{"model": "image captioner", "dataset": "rendered dice on a table", "train_examples": 145000, "image_size": 32, "crop_scale_min": 1, "horizontal_flip": true, "translate": 0.12, "tokenizer": "word", "vocab_size": 28, "encoder_arch": "convformer", "encoder_norm": "layernorm", "encoder_norm_position": "pre", "encoder_activation": "gelu", "encoder_mlp_ratio": 4, "encoder_parallel_block": false, "encoder_inner_norm": false, "encoder_patch_size": [2, 2], "encoder_depths": [4, 7, 4], "encoder_widths": [80, 160, 320], "encoder_kernel_size": 3, "fusion": "prefix", "label_smoothing": 0.1, "decoder_width": 256, "decoder_layers": 10, "decoder_norm": "layernorm", "decoder_norm_position": "pre", "decoder_activation": "silu", "decoder_mlp_ratio": 2, "decoder_head_dim": 48, "decoder_fused_qkv": false, "decoder_bias": "none", "decoder_qk_norm": false, "decoder_parallel_block": false, "decoder_inner_norm": true, "decoder_drop_path": 0.05, "decoder_positions": "rope", "decoder_prefix_bidirectional": true, "decoder_connector": "mlp", "decoder_tie_embeddings": false, "init": "kaiming_normal", "residual_init": "zero_last", "optimizer": "normuon", "muon_scale": "original", "lr": 0.0097, "momentum": 0.95, "nesterov": true, "orthogonalizer": "newton_schulz_5", "adamw_lr_other_params": 0.00086, "grad_clip": 5.0, "gradient_centralization": true, "steps": 2700, "batch_size": 64, "epochs": 1.2, "lr_schedule": "cosine", "final_lr_fraction": 0, "warmup_steps": 540, "weight_decay": 0.06, "adamw_weight_decay_other_params": 0.05}
Rows from block 12 of the image encoder of a small image captioner, named by matrix and row number. Rows with one number belong to one neuron. Each number is 500 + 50 x the weight over its row's rms, rounded and kept within 0 to 999. All counts start at 0. Numbers have three digits each.
After each neuron's rows are labels from the 100 images, of 14976, where the neuron reaches its highest value: "responds to" is what is common among them. Only what is clearly more common there than usual is listed. The data: rendered dice on a table.
# fc1: MLP up (encoder.blocks.12.mlp.fc1.weight, 1280x320), inputs 0-106
# fc2: MLP down (encoder.blocks.12.mlp.fc2.weight, 320x1280, transposed), outputs 0-106

fc1.602:457530404512510517476400587416523548534551417519539537466530570519482443516471531519551474449422443456588554434458468518501467370542511429485583439515617481545523437431522470495499518523520506516500483467555584456547413465505514590433479476514442458539475560415465510476497495461494496526486491407395536453516519508515425
fc2.602:510535512525488597532485405617462521489490525565439418523508525523495518399568460587515443494445467526489418470527541453486578558497567516479479497526470473497492607449461514480504440443519519455489556470535503444553493549524536447565468518379422511419424500580556514566550500565488503508467465602592510516541534462507549
responds to: five on top; dice: three; white die

fc1.336:514556571525480545497436478441486457506526497463473625534481489499475454531480421391471515469588421556524500463509440366503481535512462427558441521475511507463537485535499482522491527490446521536458436516492563603537522475501510467511483455485479556452489478642553608516498506604513447406539455520512490563555474490504578
fc2.336:514536517435404494479445525555512523485447457484490496489479435446479502458504542542543477606442463431430509521474503579548578490521569510438497499471423444463452434410525508556450503539499461558509484475511435468470444524550478482446554527504519470524464540456486498559500560498455461511483512459433576465516472509544446
responds to: blue die; dice: three

fc1.365:495500514529483524515476482469504530499466445549521418459526446455401453509487408513483538435431530436512554468513496539555653496506485530490492532503580517564520507487412473426452568483514591469449454579448381541491506594575607443526440497564488461415566469558435474549482471316560491501678570486519479511470567490472528
fc2.365:488481510531477463470416433426528501504544486433562501483490582532576496510566592546561594442532486464482466519489456523460394491508447514461438584486533412369460518544573509408478521558487475603604524496562512524516522453397438562445539441459474479561489477492523457529512530558467602490487500458445409538503555442471464
responds to: four on top; dice: three; orange die

fc1.464:493583457373462446492401490540532550521541502476489576530480403545487462501499469395500481414464466527547476485513481483538475498490585540591519543476555541495454512537389498506548548539458495587511478483480482427544521566533493489482532550513489541545453465564462509493479536573507473583564594533560550377495565448587501
fc2.464:458529532548488621550443491478454424453532474364552494436470566572495504506617545539489469576565548537473522475437523523465493595577488524512541486550524514533387528490575509427427468508515461558619484541472591501561367455569434505502558456471583428459540589512515495515513505571480480534472467564513430499472518464518494
responds to: pink die; five on top

fc1.582:469474539552424519610473516519499368415484390479458453533614476596501495545581565430548566476496513553451531464470421526461485510545512516476486495520547542564511487480491478414446529509400505542526523559402540464518482497541426455497509558451477596546512528537526480519468476564529467423515523425492502617481508623433568
fc2.582:504475530466465493449484558548462521476517527474437446437478452467585507533578471557511534504533489436624572515488456540498505418451455461447502555477467527462478449517510547496576460527510583467447543480440517585456519488450518455504473465563490504505392483468495548442481580503533588393487502549523486496515443411528471
responds to: black die; five on top

fc1.631:483559506480439498619462474557474515461507500462453528454518520497524457482491448472482466519461514536579530517527451582410477498518526414566511425578429518596428478411558374483468543443495519511512495444455553549555541515477463553470495513577398528470449549491439429509540423432417522601508536555582598423553524434526524
fc2.631:535489533513549543488542485415588513558526640573508451504503535495500475429499515552485622520505541468405469503465560438575530574438474481440421557400526492544528552556528516512471580490514500515414428535543528494381510433438561527420525400564549553471491440373451394506477527435485442423493580417552477504510523552479485
responds to: grey die; five on top

fc1.491:412539477486483537537546487458489499516483421501429450584526458423512579581452496560486487621563490590635537468509492500505463476416423446428522505482433551554485480483560609494514437602571544520530592437473521554490459477449610472428560413499521503454545475459439438554515550528475453534493526552464511475503523541531480
fc2.491:535443436564529551437470522505563513496515472428564508471555522524521445420451417447506476515446479394446507477500490531471441524533509470551552493528552480433510450501392486540543509350483395486502449590416440492482470463505494505467478558552491565484446529543605548457486498451578507521446417518537533508533503502497496
responds to: black die; pink die

fc1.127:486497475497420656483541428539502526533483478410575548462526480497393535423533532598498601493504473486472473558453480464527409484490491495433482463575536530463407516543489441573544491477486521349440475543496431546540563496495499482421518466501441453563457487487481559521589511384490464481498506579400533485537508541501496
fc2.127:495565478542529414538352519499439498529497495546457461459434550626516457460518558432571582505551482494412555574468478485521518473541495450486463441481506436595466522585394574525452528506497527514510507529485523402541489581452442636503559439469548538412519485538524493450384500497456487558472447477590495493548521464489465
responds to: four on top; teal die; dice: three; black die

fc1.687:511428452537489425454566411569570470522458431437608463582487420506530523443459561579519533451577565438556534612503470458524498578580523504423452440434487463450456478627536485453522433475535508512511549509530611549453540492416572504482496591478435422590461485492472465589483525518517558483506524560478591551474520416485556
fc2.687:543519550413575543651489567322446498454451531552496614443541541524482509447403490524464513454382465497555405479473546563487439439477424535588534508494515531519512479478504484625519503548471445486613507482408469414464516543488436518566462550548545471461559559490579525495592514482559500515459481552512472450495473530499461
responds to: one on top; blue die; dice: three; four on top

fc1.292:480450545530501477547480472547490479574540417587491527506459468514540521614476517582526390509427594493518589407459461569511527491467561495511506497509524521486494485453455456628608603469550486537424408520554433613462370523474476413512537480554487439542526510509459469463526502552464452543550492500441523551502460342433502
fc2.292:547438476505470506523480510429564524511427562457462498588475527546446467411528562542502627470553454520448549445544509445504487486482446531536497517447536444555422481527516530400460403518487459505430551459485510427495546518549526562457464447474575488498477527507593518594453523566506472394383580451397468496511476541539533
responds to: five on top; dice: three; orange die

fc1.557:553470516467420410505514466517444532471519475566501497457535575483393402484575503500613568527489457559565493563511465606499467494554516528547472481493570532489440504462389467513473460538505467524451519526512479488520548409511473462470531550554510450527448487508471561346432473455485420542556436561516455471522431494465501
fc2.557:483486537482516553449481552428533478489491478488458486669487496487515538452492487482547422509499468473498568541528440453501561598471556528546540494416457471548502502481464439490519480460457537515575565476497531437454519638562513554487459444440458457438491487484434567563443510507452518470414518396588465503445484588527455
responds to: five on top; black die

fc1.218:439552519442503459572486536475394496489519495511508501535464494599573490485548495393453517568500571473452525503534443408474422498514641524519502521598475530536587515532555534526507522496528525511525489502547446496448460506409525514511527518497454542497482404464495459445520501518479594510463508463475426440527564441539532
fc2.218:493444562563459516424496457552552475459521545522496508487584511501550506540548508610573557468481465430530440468504552508535568511505377528549480589492523433467444549541464458465481490491457501397468609439535504474470560434560562457520490516403542439593543500474608503481460555538477399462594523513490443524439532516484571
responds to: four on top; green die; total: 4

fc1.391:398481482478464625524433499491523511430436403496540507558462469538556513569494549441429492538518438482507538505412483523441558479504431463417505549418461519483480457515484432581472502522633515566539525542489518477469412524526491550539549451485543469595489537460495455559469553490479481487543388514583503479549515540571495
fc2.391:468416430488435369421481481454479522531612494542598576439617507567455483510561550499520577480453480456465497508573514438496451518539539495553426479567459459441430492532492557468606562559518572473417494420574470489465523506562494547513440498516494593470550487541492486499462460488503543429487582455483461469452521543437482
responds to: purple die; four on top

fc1.274:584478498485416487383464493576436519459502396443467366569499522472483467452528428558468527546449550540418506453523492410469489544519400507475506540513554526511477468473468453441457482413525497437499484437540473560478485556514465567499494514478416490508551444458494517557561490559445467428581456494542459512532465499419565
fc2.274:478603535614625455551481514496515532516542558491530530522452556495486622535503446534494466451464464525577448502483459485488527580479475477423501531520517510500568477471573537566533552496601493497530497568460546419491506490481354411468503522512475530482535582503503559488500503560576504521530508458572480551429478523594382
responds to: pink die; two on top; dice: three

fc1.507:535498475507606479523501405477503484484516386509556457558544422469482464467530466493441471454466493406566457508513500461587577505583564575506468495536499443563546476452519507500534480492550495545541479509537505544511528516561461532542526449397523398569432496487572346417506469464544495496475429377529432475433416472502514
fc2.507:577464495511473490527487541532545525559464567524479598450470475468432545505475414492552567490499473533504535510518509509544456432509459519486486514488436490428502434534527442540472560584459472428446604478490477475484441499511531344533462565488517560548598412504549589615494504539534500514493532535466542549624538623510429
responds to: dice: three

fc1.352:512602569467501400454447527538536407588493506515564418476461425428519502468532438583547614457436484433446514527536442465483509448535602483521617442387490442482436516457465446436487562423588528514499586496441565472531542554435483463470444446474494435585469514554596540451514433426522517491448528514540517487435493503502517
fc2.352:515452489594474549586556490453459494457564592444452601526557585513448518455457564535420515467511586579496497492543418470403491522543376531453556517555479416514450523492596543428477448443470531477584412535473533455455523503506462606576542453453571498415537470372462489538531548584503490476593495529532400485449522478504442
responds to: blue die; dice: three

fc1.561:585581466475504412441495511533544426532492465486495515498527516486483500464440508514530472520434443511551488517528491492537479603515521477512519532543413500608432468554472472562585548497481438554474489512393498537499453525517402529449480494537504497476440519523460487525397472498530506507530525488440550441590524499530530
fc2.561:428560432549558424588435354556487583449414508499463499475471479456500446474501507510554508400459533549510575557511476562579535532531506400490447465483529516488632489483470456435431519525484522414501496478561458575480517420572587424609500523419451451540463522502478461500561512539494513536526444501549489556428518478526558
responds to: black die; five on top

fc1.379:466459510491549515518505448521573429490560417446429548528571491466509487434477502544446474533489506557501451534443540458613437526499455530472554515509456438533498472491494453392557539511419588537531547417509522403388514517557556540553525476456457529599447503444401491460490471454442498465559464583475530403535527590553483
fc2.379:510468461457439574558523539498448491517445445544524517485427418497438399503440539391566551583519476459567492439545440505430576478499581528531417570560524514512569568478617529554449531565585445460567486527494515545510504470427468468424514555489530491511510565583494494430552523514566563483496476385534547470400428429516490
responds to: black die; dice: three; one on top

fc1.513:526482587546441444487467536479524518433519405495495460428576563433524403407575434600553427574523581484498478528466510444467459497579505557477474522541491412541476502509473644517559510493494451402424573423580495502561568448611497508439490512462483542527500504500491531471508560422402492564550516351646519555534468462456492
fc2.513:402503446551456507588557546600509526587517526476568512417483507516466569499511449554553508500478485457554526412474458601540608574431465494545444438495568434361448432535478525530463499563505580596567464487407543570589555571476489475521536423512555544507400532396508473511489449516473493467439539645489505489495507524582532
responds to: teal die; five on top; one on top

fc1.16:494531547487460476596519445481502537462516504498431497480525480466623522474445507494526532539496552420536492437524472527477562432482433519468530462613555546388488392482464374464458400482503467449467474527482582433550467506453507429486529517492483521519537522509440431616504416477450484536532496604548542456526542516526413
fc2.16:477542525578503518424484497462523452528488474518587474467531512534438499543519542557514531435515487441510512454395447542548477508515513489515466511545523413531532561468558563519546432517495562481508511497432391525446536662415463467559502427505562561506560442525414458448422530503513609597541531506559512563506560492436562
responds to: brown die; five on top; dice: three

fc1.673:578465509472463495427520602459514490459424563486530491574482550484488467552607503552492614573512431513477517544485551514576423531383479536468424515468479420590470524504525535556543483582553489552473457528408450469487536529597417482483530488486455509448457412576449521497495645560453450398462431628501507515465524513502539
fc2.673:453565451510588556470483463596534477516459447527428507510467464428497505547431456495499490428498538535407500534524439473461555439596547447543570511484483532456443538475354478457470507464509450489547567488395488504389432510460534535525556483528581362536520585465540470485415416532562492505498547423499470540486446454520547
responds to: one on top; dice: three; green die

fc1.301:497429559535445449550490415582538584545447489550503444554518430465592493447554459509509506396426510458523526423567463477567478475457376509575465511480431518490461488420465588564456454552445542537424546467468465486425476592472485518447568474513488525548487456541554447496536583542460475431491456480482515425417441449560527
fc2.301:505566437516508487520526563458482563449591460553470535515490427559450498466542496507567486557623440467576496456502498522580595435514480499513499558533553471487374433610547537486554526491480501483513401468519507430576532461540454472556455474408542517570604458476482479505597500543481497502472554459591529532505515448532486
responds to: grey die; two on top

fc1.185:565478622539449535582596501467471488494551491482537375475482438487360509471549527521555513501562465612564499476485474527465529573456384486418467475496516420466501491506553476474585607472486481607525481539438591531518443515445570509503419543497438439549411430556530421461522481519466471500472559540411481481531439532462458
fc2.185:520505410475499457529445411499583599479459532479490548505591506498548500419394420510470482533455474421483462547539595437545474505541526501548494430438473460484599490542381532511534498494548506445501527499529413448506539525532485544464487439516561524408586476408526430570483437507477508531453439564580452585558507547489537
responds to: dice: three; four on top; teal die; white die

fc1.493:489584517405470528524553453499492506560510558532498539492491492529509504488632490501585523497530497559555514483433496540438516645519498498526581578515547528536545492437549518525538549470449538518533547454536502603522553517497581424550520542496461501369494538560547532437423511530536550582490437590548489514550470528498517
fc2.493:457387455541444509479524534505508507461459427412527456527475469540491548421426497595507467517437541465522441541599533545587450415470504545527415421512528507547505511501438490491529530481467540446483543501446531379539468460431539508502498398500529445571448443517444447483636442528378458406459428431567457500514490460454532
responds to: five on top; teal die; total: 5

fc1.223:481413459500568510502585521442490479495525427428512455586543537445535601628573444596540560470471600453474482504479470501564525536396445532497443489607497427536543488486540505500472510436502576630504504552522439517529494563545570564491484442488496441440495538494465472514471486524547480441429424485496429516488371606568490
fc2.223:442513622529393539455424493586475539509532530546482550516600502524484417432444479478432444483466461459545505481514586474434488461623449442549504506443452499407566519524484401534517437508421479422517494496507453490566490475471437499566384531439490509535532545553521509516562566442421444489540528357492565492521554492505470
responds to: four on top; dice: three; purple die; green die

fc1.51:492469523526478544498502532458467438531477512460471465428506503456549458660514494478527384443509561465517502590474472495493472514489426500486596536479433434505448502497476485471472452519486480495464543524475577506475496555506513457506536465523434494550467480544508514563569469495458492478469536531547506430413607476573469
fc2.51:521518568543500443497530550576516545554507591442497557538536520570483540410457576611475525538506354538531521423518429482495504474445515509472439471510483538615539390389537619511554464518459536520477463553516438584465519464535468546424415451556593480356481468475417462454393510538540541427496582496496482563569506478510502
responds to: pink die; grey die

fc1.243:474493539456462452466490528477461468537428522452491555440473551483579502391518456552493548523635545478475522505481495566425425522517524559508516522426453535511428516477456476441521492469434495551560453496509575516529544455509499532544482505425449451555418527502435491495474467480579471426465516550558526530468452518592526
fc2.243:414542482521482474577460462468544539535530489478542475509520465589511518599430470454474491589510474485507535625450464405595457512451425463489438447438508476524586498506537445497488518493608535512484489524448450469438557535552455520537423591513457556484545500463509469451576566466448438609486519472498453516591584399461483
responds to: brown die; five on top

fc1.508:389544519493550469568450408477498449598560427495503523479455574476428553475468554392473480539620542489480412494541569461494478495506494552544482445519547453490474489594543465498523538519483437581519480508518464561502519650563486526454608504490475665431465479548517440498541517473470553464518461543570520491572555581523455
fc2.508:533463518406489438483418543602443544452490471517454417468463495520491452471576525506513564576547447430483498465460558545575569539482473501482440554462468452502473533556516521484448562544511535508656571565468542413466553466466543499511571574495523433510538621489418529538464519541437456522532572454442490505482459533506528
responds to: blue die; five on top

fc1.678:568520544485430504486479472514531531633529529514521510485462485505425429436501486465541542501433518501487514479453431485540538458525487470525481420503451453429488508462493516461560526470467551551497478471449477400496480542424599484517454398493504478503495487460570424459518555521534472493430463532443476472438447569563521
fc2.678:506465556485559429551533482478426531408598520570454527485603484439497628511566503601460547482471553449443546493574490513427438420422402538510523653523464431533500527382484495486481496493524509450506486417514521496461481514536500569547554527511515513443602423438575513547492456504515515495562530483479537501492527473520502
responds to: purple die; one on top; dice: three

fc1.344:565532493476470551443465412540534398532648498468450477517535457502452469539515605461511511456520471485521492454483519482521503556438564517529514444557478514507477512402437507472488488534527596515632421457460540583407512471444624506466467547553562494389444422464505421480465469464547413468569463500438503485533507463508497
fc2.344:463483536481520455471439531502534451438397415444573356527425474470524459516541447497585539487529486514562552442496539539506482488536422460486439491536492604570461470615414483567570476502446487490401523454490497466441505424623460457515453530415413498460584568567478560468501531533469471503514514571536476567474559533419505
responds to: black die; five on top; dice: three; red die

fc1.307:482421502565508546455395465516541511497587464499523496529575557481533535428479480518557496436482420514392497431439559524484468565487512419557437433495413483566521520505544504498528589551468534521459537484524463431398503558535495495526392515456450407400517482479551608575411538555504469556550557488614448457479511522518508
fc2.307:489578484328489417601600482467510417501483482452546529501448460542447498469431643506405455525488550487482418467529502520430535516521577403552534512472495509431475506590460509502502399496489484520514494532496437525545518415496513563527508520444510564499494474484456579434608528590502502539570541461497549468510544500520585
responds to: two on top; orange die; black die

fc1.709:513469505486609509457463530430486421527533554433427487397558529508473517567524426452532484520505452517446461492415407564534455537461536548522411465591449597449469607319490523461502501560491493482495559528547439489484567549589528552504500485417474525475358560511552476406428639459501538451539571477540555513501454550490510
fc2.709:455521536554436503636444439535478521516513399516596505522488404534571462515523474436494504543429379486486456516554595514494555504517430465551470440452567428644451488559474575519512529467561555426488473440456518524425542383497474451477522501539461465425583446477465565553510525545540433590498449638447445490474441525539506
responds to: black die; dice: three

fc1.454:448501513673541520433415419537557534495528542466527488498537629453403551414455457490483509544431458455529549541582462610481483535599430447593436424437499544417502592542528519500439501512481443515548515390495583597438498447591503514504493565468527531535502489497480497493432570465480433505570524478506540455518629452482577
fc2.454:565499512441535472520467500411387513502488495524541510646519410546553453463495541555516457528538582552496495473472524498460504558400509480510550443485483572500535473498437413470480540544603611522512482461463515412507556566467442428483522497511458562493517461520507478550495474592537439431559536470507425470477408460477471
responds to: two on top; teal die; red die

fc1.229:517496497515482565637489456449517436589464581540485472503519531513494539478482469562418520531513482406520468528515471446439436446422459566503482527580539519555486467498488478547516567569429435423473496492549550459469497474522411491435526438593509410541455506530510538495530542496443568521564415557594539465475448471523566
fc2.229:506462556519545489501522537543537524501409500517384415592446460518505504403535478522529502505414462484510478549457503424583570560460521522450498464550568499459492555509488500562451485530539486553519415555535509481478535496504509518473566482475529520529590432506561429525447454511546444548517503473529425551494581435421493
responds to: grey die

fc1.554:423554526443497452622435432450520417523489521527490449495505540549527538513520411534543447395430509418458457572578545536531466479677477472408551401442521440469501464412476489586540506481535437536468494484537586398486511502529465544506455540533457511485447572560526503491482518440483517499449399418485561452481395467503522
fc2.554:462440486591441464539513541502504511547477506489433381579496440513469390556497566502521450620567618550543563447562539542443490561486552443601513500506409570525467549404465459387403470499553537614409508545494605471529432543469564440510433492495497527414472488469604509439550478491434512468496535541542480423505589416346471
responds to: five on top; black die

fc1.459:541457520443453523513481444389504550437508449542476390396423460516566460480488546531430533478545530543435425538520545543532451586473448558548506502501460544526600504466446506508497556521586486520488501526551498489428400543475468459508606486503571514415580531458525449529508485487517485375501478513459498513514486481463471
fc2.459:497561506464530574468462472578513470499527517517520484512487523429468508496573614525532495429548497465455572459438560423449450523454556489444462496512500525534534543538572450505488524430428535518476571508470574551450559456485433458480522509334416533482459562483519503549486524438499546555490513485518488515462492478554505
responds to: red die; five on top

fc1.24:451518554600464526457451496404514467498470422490532512588613474433592497454442481534527513504456525550467490483514499552600460521530400571429488522581589520540552437440501510521418473531482554537412441591467477528524591512467535486487517510460486484501492540536543555490519471484409467468553552389504496448522485504505473
fc2.24:538492534489503463421519548515471411576534652406547603487489525370476474564477524538530564473441493513498521421498553450501558429505571532452535518431437506550429476579555454549567413545442424549445529604619534515524545507494483502514514501516513377521460537414468457397514526589533471578551604581472526447415518571478594
responds to: dice: three; five on top; brown die; red die

fc1.45:374524408491462403446465487500624544578490525519475415551495466446546515610442491529436564489493551504481451481490440452561496480538435511548525559485601503541484434541469301486510498483516465490486451463511454580553573575472578552411460606392489554447596452481470503450510547442465553545502499561513433493470516458560467
fc2.45:503441415490518579488441491543445485429421438539435490509400505521451438310448545444580470495480593482486561543508491464542506623524490468437549473477568454599462542505466502433477480578551513469550596611471601455485458431572441519488494452515517496466458536552509495605566527592525480503529530419497516575492506570512432
responds to: five on top; orange die

fc1.683:483470435462459505464497571502507539467530453500485430466429476518483461532436404490517567470449526531443689511453578505488410439488455437552511534465522536536585504484504489490514549453586497654443506478492545518577470426491442547534572488466474431527549517453557545494576518465467565455542506505550466408453451458458466
fc2.683:526563524465476527508531496550575456450445573537466507632509489561609497533561464495519511466540564482561574446561525528520548371441505501469480605508487525416474450540472507554507487461462513460465545531387449570398568581544479499530437547455562494552469512509511454480521450549469467483560507486502525446497543545475511
responds to: two on top; black die; grey die

fc1.136:527461570566475483540449462490490462413552463469531410439508528519536479426551485438497468498662466435510580442519519487522409453486448492562447506528508590409481472608514501573500482540452474438529535493448525469459440500542560502510541523611501412560484499503481499601576416446372435484440458507487622443506521524560338
fc2.136:430588495456513507520432599538534554568520439474512455462511559615484504535531479497544544506483535519461507558521508386521606519536454475523392476500507480599501524465466515511549505543453455491535507476551493464509579602503530543506458505430506590455576569464507499339461488504556562508468500487542459532527496511419580
responds to: blue die; five on top; teal die

fc1.70:512487459537417536495530394579480547553506527471599569556510528469508513475511461552488571456493529565546509569464538528457494463512527468434443472480536551426517465592535477597477534554481489552555530514445475522522379512472513452524480544557472461463441512502512465483482514552441452508528568479466509492523640458449494
fc2.70:546493543473478433516405590434559530496547523522462412451495444562458408510362539491573488505598491478490450491602531465492534574531534492529447468506514415549512447397458592546544560525434580451382395597488471451497480510505438526515550479521541492479624450462446562406507477391494528487493521502490490556544404488539457
responds to: black die; five on top; dice: three

fc1.462:519445433490422529426576475486567495561498407473513493451527449529534435455587549514526440491469517538488540453512545478498605537437545504449600547471526489526564409498425499459492607507484427570502432558582505489427509538601537494574528554502521565540509464524494500495455666396498528514492508561532488547443406478531514
fc2.462:541518393495547495498509505465515539470602528505515495558518509518444640528495448483466391496482481537502567452498533491490456589535519429601454445579464522564487527481438536553528403564494564395492515520537540436496498517330584460467560468392534523465472532483455500511519539465635475421588547549431493440574551514400462
responds to: brown die; dice: three

fc1.377:452469534538511533538524541532493580436483381487546483606497403515461521555429493529614531457454491485592546565499497462353569459489457453424555553472498509563475466504452366518496485485490502392557556471475461511449484411417563482481468543517511442479523369481500487572517435451552629499485534448619476509551388508470517
fc2.377:502493488444529474438513465466495468541507487469425590436555613543549456478603519440383515514616524552464459569568473456550453613487495525475432443482519530493462494555510557460451510531501565637388453517501477555441534602611453566487537539435449483508511561536470431420495461473494560413410493521481482516464560471518495
responds to: four on top; orange die; dice: three

fc1.145:476448599534545528487555527484468437454409470439511494477551477432481512494584542427513499574519565648435543501508552563490528526493498530454552511477540452508570514577541433431517548411505463465496493479436468550522557601475580534527437417464521536438462477433437553496488485504597504441499560541619466553542439489507438
fc2.145:475549401477462524513488452584553521572498461539451505537482485552527469523475561584484455530529521405506480484534545458496562467540433527533401436556538501424477455512530649521548475541455511533448459627453574438537503445409495504487526585447521541565523548568519508467545461485481481431438429486425601432538536447496440
responds to: brown die; dice: three; one on top

fc1.355:577519529469465465439448560576453434435429435462481532469559518494501439447534451531528560573592478605441494569512517436516496631470491564488464470520503534537517604539565496471480530471558438368406517445521552443568435541579512512523491507493497461478465588431471618494505512475534543544520483574526417482468562444512509
fc2.355:426463523548571356456528576455641446475480543524528515458502467515551497511435541507497460495495498484508457434497483462516502392449490440471563437473481534592550404505416531571438448546525435488546459544428424524485529572425520496563478457484537486389534481399524544511591460556542469505545593485535483516460413499468535
responds to: red die; one on top; dice: three

fc1.7:574449563512455471524445615443495472466516451552528473431472499548484509473495558568511548488422454481560474496512469542503525546578503412469506459441525443525479472453415485553535518604517397435523501548455519493456524506503525454619537470474505410552459434441569535437531529455442557520562490473581561451476535549581458
fc2.7:392530565538447439422528361506468546440555500444579518505471506457561388562525462545477463493564575511493452488509450493440503530527496474534588437543518477389558486588398479532560390531501419574442484457440460448447463547476513502437566561438503512503520443512528450510475428535571492410545541481407433579470569437485560
responds to: blue die; four on top; dice: three

fc1.676:545427510389512576505570457462498411445474494521478471543431478528466542552493519403541468587428469476613468487591474448487448466531522465469491497554561439486563503534545396465523479575531495540535520522508532515507522458525413564501524503522554485519482380536542619518425554566505573510411516485516513410471480489622646
fc2.676:430659562523434538524409441595544610508537469378511421474538485487516434447505457537467508531528538488530505500483506516435601492489420555447508540490503535457462515515508500521553463459461445450504551460473432542508457516446586453513538482521456518531456577538446412476516438453460460549478514507522482586512494512428408
responds to: blue die; five on top

fc1.285:493491529439410498509514571574446417506436485549511530464461460465523589470518490535500364512453562494469505455501595512539455510512513502555521428453416499543385498484500614456388480426493402451498450540535579489445506526423519623501581485461439503546492504473381587577495505489530554499469564573465519457565523560519553
fc2.285:584603510546622468480395508502431571503496541506527511457492529537474473563512502545489527418440511522444488454501509508463504446407496452585523499537581545520452531518506417486464499512554525527532431487462427525431465597518528519393411593511417489491494459471462490554502494521465454551526514543415457506561491559505519
responds to: pink die; five on top

fc1.671:470518493560456595458413453577518550426574394463555456602579445539457450349587453536517501494525519461465451477432534479582441502551456456433521577525518455404563602528473529563473499529605496458508466398499545529411514571485509446460465608535404520497567496453553507451525447395416496429490562460564486549505486438490472
fc2.671:456526471493383421634517496583518393612521421516514480458469530541479487551489514544641560484377470487487564524429486433507521555525473467578470540488571544513417525533469457485506530478430492514538521529515479498576536448576526541468561404510559536494415479504515470516519470509550476432529447644533563404501492557512527
responds to: teal die; one on top

fc1.413:540511493551501479434532544536511426446571469512504424392579406513616526522443431529432495483442500518481534512588516556511476493436484518580498423590522523555565574522472414521476521484488513560521567415555526565513540506532501521512528588492524591459446401480472549487452431451412416439416460510503563581520537482532584
fc2.413:478413476565446522503465463488454492499364441536492516519495424505445505520606468497516549492567440479498454494441554422515476505459488461490566519505577480454500416495451553539535454529515513520529410525571484500474535510513453470474458446529479462597417562567524553483579497400524476467563532446568525412466572535482485
responds to: grey die; five on top; dice: three; one on top